{"norm": "batchnorm", "activation": "relu", "residual_init": "zero_last", "merge_dims": true}
Rows from block 4 of a small masked image model, named by matrix and row number. Rows with one number belong to one channel. Each number is 500 + 50 x the weight over its row's rms, rounded and kept within 0 to 999. All counts start at 0. Numbers have three digits each.
After each channel's rows are labels from the 100 images, of 14848, where the channel reaches its highest value: "patch colour" is the nearest of a few named colours to the mean colour under the peak; "responds to" is what is common among them. Only what is clearly more common there than usual is listed. The data: dead-leaves pictures: piles of overlapping shapes. In brackets: how many of the 100.
# convs0: first 3x3 conv, stride 2 (model.blocks.4.convs.0.weight, 208x144x3x3, each kernel summed), inputs 0-143
# convs1: second 3x3 conv (model.blocks.4.convs.1.weight, 208x208x3x3, transposed, each kernel summed), outputs 0-207

convs0.162:540473405517446540626559479420507525527485468479415508502517520474430495414539567465693542498573414434434541441433530470442497555487451581565383524501431470508537507506481491493496389463419473507465479453554475440477591488473579563575472535478511525456529540446539527507557485495468612540505509513477463525507579513428562571612501507505521540524508458429509456467509502490542486549572446553446558522505467562497447471511448487524471
convs1.162:474555587488499530481478512509487471521505521480492531481414457569437484439544522470543502490503558536481503556457480505575455524466524403503489433556469569525548508493447543473470470500443420536546610471414463499532477555496567551512490431450495467493517438434474628464556424459470445447467564423496440529454532522473579581538589609502577538534485511462489555445421473436485472561541518503513619486551510543440458412475488386431473436448441492495367530566493467540555430457570489516511540380324523509475519429429553496513446502457498478521470512393550507585432449489551518462496523487420502526494424470448550500429477546443
patch colour: grey (64)
responds to: grey (87)

convs0.42:458511539504567465418382483490508508522467536415492554536445487446417561561494450515543578529444491498444470457475513526493608476438494455449432558453533490478493504523587597444600543492523485546545472374462432466461491491433525389401476517477505503531491458553508456424508570563510510521500569573514465483479399452561392557555536459461465483583463503535548521465495500386462514555477543434490440430517518578525489497585476412440500
convs1.42:588544379504490526509571485576417621494578466540468497614501478412448507510538592533496572448543525420494536473562440542461557407451513489494483506489526511512537514461487455528537540447489511600537444458418562561487492496479491515551451508525539472475411465597478526403487439451425462483476453565500601473567491483591519550477500581406529443425490554504605371502547507535603484506544500440543549557503524505434398463500578488478486536568550476474535503477496448452517557543491537447514519525589463509526532502534587604518490425567502558516502557449520580554467444475533544530475519492539440509533605432557457530420544490537
patch colour: grey (49)
responds to: vivid (93)

convs0.43:510512507473556395462535526499561548514512484438504509547479552489445515571505573578483528446503518472525457481549536575506400581587395505461460481508497546451507492497501442653504503485565513508492413508432510530551561467513402561426430496481506439526497464495465474508503460482423410493508441522495560583557496509455617476470429507381515472496523467535468551519495544501448515462428474660458474519550418551491574388468537505584446
convs1.43:519477510485491459486553565541504521542511436595569440527587433525505425455590562546478449439563509453490516533507535604486578539523520491521469510325525525471469496512549488522466424536491392525513454497389414575504451495526485539515542491483617544440495572635523523426599551513445389459472539421493493415557500513495500511529491488472458550482460468467441485480555564479505468470466548499694562440461466605535475438519537565433574462451483499498487506454512535416508547476464478516544525579502527494517569484518466482472545482559441529541538479560523514526442511496518594499484390451539488400569517480547465440561539474477
patch colour: purple (25)
responds to: vivid (90)

convs0.161:505514529464482496486488604473451558508578465474532558495454455478537395475456500562622498401461371543417571511558559522535527449544442472572441457617471451524476562457469592558500521480394504451516471547536554491442513540478500507537511487490470511548481417446486523524442451451483491423424523581442458405503459613510436506591543547441545548501448475467591460518507531419518584537496441527458563557545483523515518523519493477589481
convs1.161:507525503503506526507467562492552521515477443536490516511514589452409567524455514462508631453513465451499450575501417478467493568535499562478503498589467495433462473408615507585511489446501499443495387529469546516556470367551534527522479466495531474542528446476455484445505498519515503497533451531506511545525540449539394374424384476397573535517463324502507476522423497428525459482544482434507459528474480465578475474513575465533593526565527481455526541440595406498534550558433440443528480470571439543474521513502518516519466471512516545458498475588528549475523587471587541548598473478570396529490545571424544523572570503506
patch colour: purple (29)
responds to: vivid (100)

convs0.5:514466473469503571450493461508422520507509478504489501516554430545337466446447530483481481491510616471524597479469538535450489484524557447499567494486468423510466499456475544539461570501500607507453531497537465576440457443440478552528500519492418483455478453619488490462565541525531574566561488439459460565541552498563515582560505425475482565449466545501428498613544530507419477490582517504369444456475493435453550499487540445642433
convs1.5:413496581388523448517418485499483433500500484436525467458511451520577472408487478422458456511545473455566579573399517514397497516504435529467452487507437473519511359510460461476507462445487488389532546494550529556507492453543543504424543554509442469529626478484583486576463448514551581515501537479509430509456540456556533527456530554533514461518581430476455497364462593386463490459502520590439518500512528471545521547566519521502467577485573529422469372467515507480528449561572532527496466489429493490598430504571405513541463590433464552423516496435549461531480502502541549469495580534441509528550411483469463454560504529525
patch colour: grey (55)
responds to: grey (76)

convs0.14:447501550425537569496525514521480512525515453513596553542520531460436545495558495493532458436546535444569551566552455599565445576460500572570496503475526455574435465533401564427489536489524527473514492572504473527440533558556494470526457545504502456500575493526509549576431518455481575458421490442500499526589469404452472521538418458440581554488616588539423519449548502579462452538579590512465473430426492475440532420485476460586424
convs1.14:438530481414557400522522526482529514476547492474498446550561480459518439527404546510415443562512574562556507389542479517546450501443540525532464501510516446577460564510455421576461447512565512514542531573382555424517503535448541479404472584479522475500482526386455507463646504493536473394474427466505447560484475556570483505516534449532495545528449441460441571467520490488467555510430510658489476495500464498540544517494433461510448505537608489594491463565550552629478449405499541576561524507478452444545431477421415527484542505457448517560541471541502492496482611615510416552468509504471513538439481500506490492480554498484
patch colour: purple (32)
responds to: vivid (100)

convs0.118:540460457430607462614551439416493583484547439506514548593498434561535517583506482460587503509521528476451436553537468509535526461531409500459463582449463553454458411545536485539471511565524454521435488608589551462481512501453431450501518497450434435473452426417512536485458489477509532469514441525425613499480559587441529484489507435502524548518488505447523561507473461539507400522458586564500484481460324498492506567523521469492501
convs1.118:537529502455578535566514629467492485441473480401565515533605486527526530455533441494412441494511459490462475495450529519398510543507542478548562578575621578493553414492444483486524426426476458454494433492543515477477472565537470535448564546467477490548469529515536425454523654520462497477486570520432401549413535477574527485524470528568469499512557483572590517518505522535506501487468625503557478521424451556554478463508508497562602632579477494529556537474512554612500492474519476491520543392496471474467530593571542397574525447521592509517441521511482406509423520541447559529490514559505466444501485561512547584499484527494
patch colour: grey (57)
responds to: vivid (88)

convs0.8:506507506460489415484472468441512491493546351511541477563415517460484522495529452440447523456448493547466537468443567528495502552497524559558560522551504455478450511597573573561441585460533554618518502511442454535593569478454507475525482570459459536559553575488579513485510503601444438542545533514523416517514561434354436520395514499468485477389487465533521509468489421446593555520433507513519458563538482490535469424449525513492411
convs1.8:561490424555564515586534429469523469463501572457539532468573488486452565399525498530462481527462476467484405494561519530623434495519486537458535520509445490528524452454515501493581523471527512508570429428498542545495535477488473352463388471531471555531498444504469472526611464506536484498503559521459463503470503567525503516504502452572448440416530434601533558566511508540455513443468492608446539533586551472565520516523516466488432530550502523426525426433518480610534478512606495536447521544501510531533512618497582548582470518479392434498455552566642495430503536489457469447562470525506534526394610561483555532458604537476
patch colour: purple (29)
responds to: vivid (100)

convs0.158:444534545562475513408503591490446548526400554530413501492526492598495608541540519503481605504504429546527438505468498419484494525489423515517557453460443524494565414592500494475512550503486458421528575466458454492408524457525437517500514493472523482524531474544510505546614449535527517451506565557492582498448541561557431502527471351426470470503553545447513530570458458510446449535413414532573531416567470505540419465563479558487430
convs1.158:541464537515566583598570514544602371495407553399624478542523565542539469492502449481535517414521563482422431514428505512428401511527499556443511498452498417453480475486574477499571484454501457621443520505563564513601529428477485513433495475526458529589478545501533467466420482516463461563481430485460546466429501474417477483428511470525425556438470473498527487554469422521465564485590555453425451488459430426478448508502441515521442488500543511521582463526517537510548496415528556444398620430450581440436483469466519505504576476516503512500564534524445514480520472601489486509449498522477592526558503438419529463567465521539
patch colour: purple (26)
responds to: vivid (98)